Weights of a small multi-label image tagger.
Model: 7.98M parameters, 48-pixel images, norm batchnorm, activation silu, depths [3, 3, 8, 3], widths [96, 192, 384, 768].
Training: muon at rate 0.0065, 12300 steps, batches of 256.
Rows from block 4 of a small multi-label image tagger, named by matrix and row number. Rows with one number belong to one channel. Each number is 500 + 25 x the weight over its row's rms, rounded and kept within 0 to 999. All counts start at 0. Numbers have three digits each. After the name is the row's rms in percent of the matrix's.
Before each channel's rows are labels from the 100 images, of 14848, where the channel reaches its highest value: "top examples" is what is common among them. Only what is clearly more common there than usual is listed. The data: flat shapes of many kinds, plain or patterned, on busy backdrops. In brackets: how many of the 100.
# convs1: grouped (12 groups) 3x3 conv (model.blocks.4.convs.1.weight, 192x16x3x3, each kernel summed), inputs within the group 0-15
# convs2: expand pointwise conv (model.blocks.4.convs.2.weight, 192x192x1x1, transposed), outputs 0-191

top examples: green shape (68); count: five (55); ring (37); gear (36)
convs1.139 064:500504471516462504474515510521473500442514460493
convs2.139 092:518487584498549506503495501472500531522499466490497518516558492471511531483441549532479516466490527528485520464532490509522530538516531538495484487497488487489547458489499520507492498498487496467505497542507522499500513502510496497480482496510464529487459513493511517478520476560516483486480525534508498510526508524484482484463460548525502479515481507492496524508484443541478412516484477521502525521504500504485528528498502487471492514509496520481468500534479501486468455518504511481484494492512501500500540517497460491453551497485509504507458477511502437497491539451490523461

top examples: black shape (64); its colour: black (48)
convs1.3 160:521543516499484520515521544543477509533521494492
convs2.3 122:490502484483437480492474492444473461436466480488505462484491486500478499524483505471493475459461508487503483495486488493487479497505493499470467458489487516506453492483473501449480483488473474466511466525506493464481502561476486481459484547481511476465473491474491512493449453493454494435491501476491465453515475478484501468455478513468495497485458492468465502517472486462492507470453444480496548481493477486483472526492474482474513513510528503532503499482492470514475441503492462484480512494503499495509494499491482505531466496456508469474494477475492487489480464511491503523

top examples: flower (41); star (36)
convs1.28 131:492497518488467518442500461496466491465502526498
convs2.28 090:455502514479518487542496505501484477465503488481435508462512518508458506480485531476512484467515501486517515457493489480526497504487458438449531479518471506515511519524525504517499483512478482500559468510526534495472467496524528504537490492517477475514506551494566490495477437447500509499503560500516513489517519481480490524501478486510485532477521541477489477565500524506513500491522454530535512525501504473515529476457458497501543485499492515457483484485530512504540526547470514501520466458510544508513532478484463475502526503486524472507498535478496490497524493499483496496

top examples: black shape (46)
convs1.64 082:475502490454504460492490477489461486487456526511
convs2.64 105:491495489504539500438531538504487511483471481471519501540467496497481514494476479479547503510520514580518509502502523569476504507523490424485475582518491518550516515489496479509459517427511493502537501471527512519522510516496481497498499498491491495493505523471525490486529464522497502480484486505499521502466484497480482465515483501502498500509520482506530549472464530488507471530520491584523498516495500458516471501497529487546490489508495505536524510513520503484466520469455476453524513513522490496467475456478517500485505509459473533499484527512500494507476527477516511524

top examples: black shape (49); count: five (41)
convs1.92 070:484475495460480481483500483451503548471489495522
convs2.92 092:499490500446529513517535500509491512483501520492492461531503479518495485483460512508449496552497506487469509499485474560499515493561533492497546495518516444509512516483505518482512467541485504503542488488494496504476513537459518476509513449471493501492517522495514499496493496550503502474500529471467498553471501473519458522530532497551523489480511509511469498536500465508494486496548517535523504503477469505492543497541483468503489456532489509500523502507514476524479550497537491502482486503564465509491493487504460530465511508495498484502494463526513550455463494423511528471

top examples: star (36); triangle (34); arrow (32)
convs1.38 075:479527499483471482510435495475512498478493471472
convs2.38 094:488503465444498525471500495508509463487511490496490491531515524514489453529485499496536480495515462509515554488484474462505546479494521504483553453471509525487528497453499486464435472529525497509497510494485463521423470498479510489486496500532487501500475547494501508519465499458469489462494505500465499517463492496489488491500509511491519503457464471451511489518533510506468501450486490530510502490493500521476513494432493513501545510476502480509483537484491465528471491485552504498465504513413472501504505547491502479530491484526506490520494520530528491470514452507475521508

top examples: count: five (40); cross (34)
convs1.2 081:492518484519511472465493476456518528516475502452
convs2.2 114:515482502490527544508496508488504494496492517549494496525440500511490514482533545510511532488514527451493512535523491493528470473522483481466494495496483503488498548500461548494510484564515481501491460511519504539459494486482561441520498475465502504488534478453503505501488492521488494492474518471518478507504499497516526489531526520481517478495527532470529503460487478469537500433499469521497468488482500517480545493536543463452535451477473499499545523503505497548477533493543524478471494510481502489468499489482553542509526516498470482495458499508498534519468518513500526482

top examples: green shape (100); frame (35); ring (35)
convs1.142 127:508451502497500485498496493529478472562495486467
convs2.142 087:516506499511526486504516518503502521454486481517462557461495468503531514494524512536492522489531486515491520499459517527483504480503510468468471488459512483522482484516503483530542570502493486499545478495483496471522472473481497489484495529529491428472524518497506494560513484481462525397483534501510533523541520504502518523504491495435476490555515522502538512479487502488476526515520463499533477483487472508464520496529529470527509540511511481528499478489528490529518476470499458519506496497470527489499545495486508453491508469509510511536508498501494477527464471503525519513

top examples: flower (99); largest shape: flower (67)
convs1.46 071:483527492508489492474471489489507490453521478440
convs2.46 098:502491530480457495541441504508476451499523483457540497451488560540536486480503491482491496467498484546481517506471486490514533468496493465499538525503508540510488502501427522498485507501493494495512506494492502526476480506480514478508482502506478510550495480460479512457485497466495436504482525498506528516511489507497497585501502491518498494492492442473446519480539482477494547494513480489451487513483479564473469499554507486515512512502489448461498494535516543500516476520516524514479486475468494479553514481508486501494512488502484523489477487487511464512496530502478486519

top examples: count: five (70); drop (32)
convs1.121 169:517459449535528480498515474517507512503532521513
convs2.121 111:511520521478539508556515464548483481512508476468466523459489462454483506499510524524520476459497486497519521482482498459494475497485497476544535488488499500431517450508477486525509506549545509498446482538526522469491512492493494493527511469507498504505489517526475558524504484494559526492481475411514461488515502510537508479503492515519470507499506474475491488453511479487500501488478492488520549512495523551505489546509480472531497547494476522530489506489523497478466531530527535512465486521530464494473519489509518527495525498480519485514494529453476466487482512508504485493

top examples: star (36); arrow (31)
convs1.188 053:519457496488484463491478479469485498494514491441
convs2.188 098:494532494508512480493497497510524499503550488478478498512472492494552505510534502503472479501523457458502534497442454494504522484531503498529525491508469452457512495497546524488475502538482500498507483474544503504535506483542477476501437493491475480528526494507528494493488508470500507523485541516533539503509460527485514489475494513511515478520514508482502481505471512512509456508508512493475494539462492493501469506535496474499447459493540468482492495468517463472520479502500476454453501510491445546494497502529504605525459502483482451532496510473504511499493540513516485456

top examples: green shape (58); gear (38)
convs1.134 107:487421499508490535485518505506525497520515494482
convs2.134 094:499517501518532521465523509515509518461502477488474506502487495498518508475476540487529482480502460467478520481459498511476494523516492504430451502493470517464530447502494463518487516498501514532487479538530504480459453518503496503485499497537471529507477517480469471516507380515474472496503541498515507520545506523477501534521486509512524512476495530480453481507499498527462484470508498504539497502480474491478516548453492491503533491490514479486547522523504513480499482481470489533508546515484510468462523507565540540489496476479513487498523533483471516487486524487468499521

top examples: purple shape (98); frame (49); its colour: purple (47); ring (36)
convs1.152 158:501442505491481495526501502530481545481478468511
convs2.152 096:515520471500538475485528517450515502488501540523445459492481481496510486490493503486487486471490531512550479516485511518502496531507467481528525523508490518527506495513534530488503455487503497467498460491525521496488501504509502518494501517556485510470506510485516499390487512460480493514497566555534506471488507503489494488486524483514435505506521513485498488514437472472487484509512514510503494483520459513514519473488517500537524521521504495502535448501537495471465514470461482549457511481488541532487504483484515483524494483503513488502478541508514526496466510493473505584

top examples: green shape (80); count: five (46)
convs1.140 087:500506481491499498459512470504499498425492472485
convs2.140 093:527502572525459472499484482501472476503527526493519505496565515503516499506527494518504506492486501532512464468509499530525513498489506504512488477530459514497500475506500442546518439509469554484476516512493515490529504528483486467493480498460497499500511472494484504482456524530502520547504458485511481508579531501532498458492511507493511493549483482497479503498486481551466471526493527498464545482465448506459504493503490501466470488488521481518595485472497488509494524538494542470489554486505489479514499518464541499490510495508497486497515495494491531474490504496513508454

top examples: brown shape (98); gear (34); its colour: brown (30)
convs1.166 202:430496467503482512513500492486503501504550506523
convs2.166 121:511494502503520503503506510482492503510496473494499436510488477504491514504492491452508493501500547495477488489492484493486491512487490462523492489527492498512470513502510494502493524508495513463490508514518511492481498517496512506543504479502492396495501506488460491475351478510504507480489524489451529508492483510532514502576505499510492508455488513497502497492506495477483504618494600509519490501497512498499505518501509502503514492515491504516457502485521509492504487492503499518519393504494514505498506493508501485496520496495506503496501511477488476499503504498502504483

top examples: frame (53)
convs1.122 103:493512490505453476494522433479498476486487493479
convs2.122 106:525485509466515530506515509526505519519506523459473485510496533492536391499580493471510480520506505526450547486505515493556494476520502492562529517493454500508527515520522511510575530505470501535479451490473533511439533508506496497514463532544523492521483502514495489529497509485468485516465514493526518514491473530449454448513498501534506502512478517519529530472526502500486521507504484544488519495504493449503515496506521498479526483476493515496495516472523493533486509472504521495499518488492479461507510477527513481476535517495536497494513480508476502527479503508525514491

top examples: frame (45)
convs1.57 063:493482442493496457486495481504514474506447490504
convs2.57 101:497524507507543458493515516479530482479508532463498506510470470462520494481541478494490527508509503481500523511470470511457442485424489482468519512532486519514510504518479498489470492519529526501476505480509491559561484516484511530494493502487559493470493483499502497506510506524536483502481526500496515437530469496480486506509524532524518533486473425495483530487516535485526521487526499505499547571511487509473512526506518479549455499452480504509470489525479467426535515486510524490491485490500495495513509533502488470529482497491522523507487502498487509459470515473529454523

top examples: green shape (52); black shape (45)
convs1.144 095:481460513461512499481511522502496473443492531512
convs2.144 096:537491502470496509509496467501498469462506445518524489492543512524516491555492491466546485493490516472455499495509559495513494502504480515436516465529478512499509470501484516488544532526491471487536461461469491490468531560497495483490497544488524477511490495464528490472492507498470500469510518523493456515502496507458474492488526518528487484483488488518547518485539459500487515468527488514494487477552449485468497493497537491495491469498498525475475461488517513521486506533534484485561505477555484520490482498510534532504498497510483531497549513508454516479457545507461464516

top examples: star (40)
convs1.106 063:522499488452467542471466507485501460495496482498
convs2.106 105:532450502521532503461472566531508499500490483524478514527483495485565506502491472511484484512474498521541499519486460533485547522487493529507503463538497475482527482514537480505530544486537500487498501504502480461474453498526447513494454487554568482440475487488479506509515494449479499514515556496473497539517455520535486477483535521513508537528505461464490480468528539503498521512540514523501480497522523503518465518488481476525467504488492498504509508524533494513517547505462526491499517494491500529518520496522477501504466481502502534447542488531501501510499491494506469508

top examples: black shape (47); flower (33)
convs1.66 103:453495541494534519482498522477503480500492451518
convs2.66 107:509503506493525522538538451480470485503527480470542473505543481498488470537523509479510499485518464535499456497500517477496533496532481514488491512469509523494506437438491502485537496513495504504519459541545486493501497487496445477521492479509434447472473510457478508511504495536467475444511513513495482492462523469480500471482478489513433512519478531481536482482512472468482520477476520503494490470488467538509503538475496500477451494478506481499482509470495489490518465557490469516445495481497504503482484533501514487505511512494456531504495498472504442475506488458504523478

top examples: star (43); frame (37); largest shape: star (25)
convs1.79 087:465502468494506523452470503523489473519499458478
convs2.79 096:510478515473522462508480461530492505518494494533481508504489492506522514476458476479454529533519493433495563499495526483522509520487488464483477471510500527534502453502509514507588523466498510520492501493525496479495479512535422496495473504545480494499498481525506475494522531480472469476493553488497493543503541466508535492485517497468508515524483501482498484497515494515501474471499490509485508603515492510474489476504509495513450498501465545502507502524488477472518498506497529547502476484461463542497487512504490513503511542472510547535513497522523526520479482468504468520

top examples: black shape (57); ring (43); its colour: black (26)
convs1.26 121:523533516480508513493548533478502471532527487473
convs2.26 110:515508467498474513516507506469486561445524489464521496504474517457506519494491475488480432491493487515469485476506515479527504485522461491465504481503499508505455471492454530457469528462517506486455523497508492517462487506526507475465470486532468511501477512477507526465513431493463494511478475516436471485525507501522529474491499525460470450527524521516513521495433475491474493482473500488479483475512445460506486456491485491481500503478466514499498498445492489520495446520456473473507472523487478504468499482484504483527485482496490465464531495488477485499504461503469495482

top examples: brown shape (58); frame (34)
convs1.164 092:494499504501481473513490493467433502539517508468
convs2.164 113:488522444447495531498501497464491494483478475496492460474457558535474500494492467462503466487485496514454461515478535502465512485471482494470498487501494534506484501486510496478491517504460508506525479497536466515544522516491484518451471497469475479478478504470425469450491464470508506476505506461478463521493484525460468488458524473437482542515525528502521512526501504483488478488526479494553495513461488494510531503512531541496465471459496496508496479512502538502540506476557518447493486464517514525496515489486550490500499499508477517496499496499487467493454526511495495498

top examples: brown shape (97); count: five (40); its colour: brown (29)
convs1.167 070:505510488482466464438501502508484496488481538471
convs2.167 105:508509530502491522473500501462499486490515513517509444490574513496499522489508510508515462527490556511467491503495507480466455490513529510552500503484491514506488471491491493489494515491499488467474503487509474501497514495523490508482507482475488516514472484539490484489463449499462476497492480536465475503463533478496458501497497496474511532515494500534507484506513517450477531609496668503504499482491506481500517523486483492496490490478508479498475509473514473505507484533479492501512517472532475485468536493505493517482515467499489505512503511530509511488477484506509495493

top examples: star (34)
convs1.11 114:527472483519538520473479512480480514495477481448
convs2.11 091:501479473480478494549528525496479513490513496444513453491500499453462500533478475483486507507532504541506480528487534492501539517522528475512489484507487488520483446514492487470438507528505485488482516532503497479533467548486494518484472495495530478489464528455501480506477505478518516476498487510511440479507502495521541527472478520465483498454539519480504509480544487481516467484502510530535481545548545497488483485491518480488542507476547456530513477487542506463522458489509471530494526491465489495461560469529501470516463504495489509474492517477495497457505474529480540486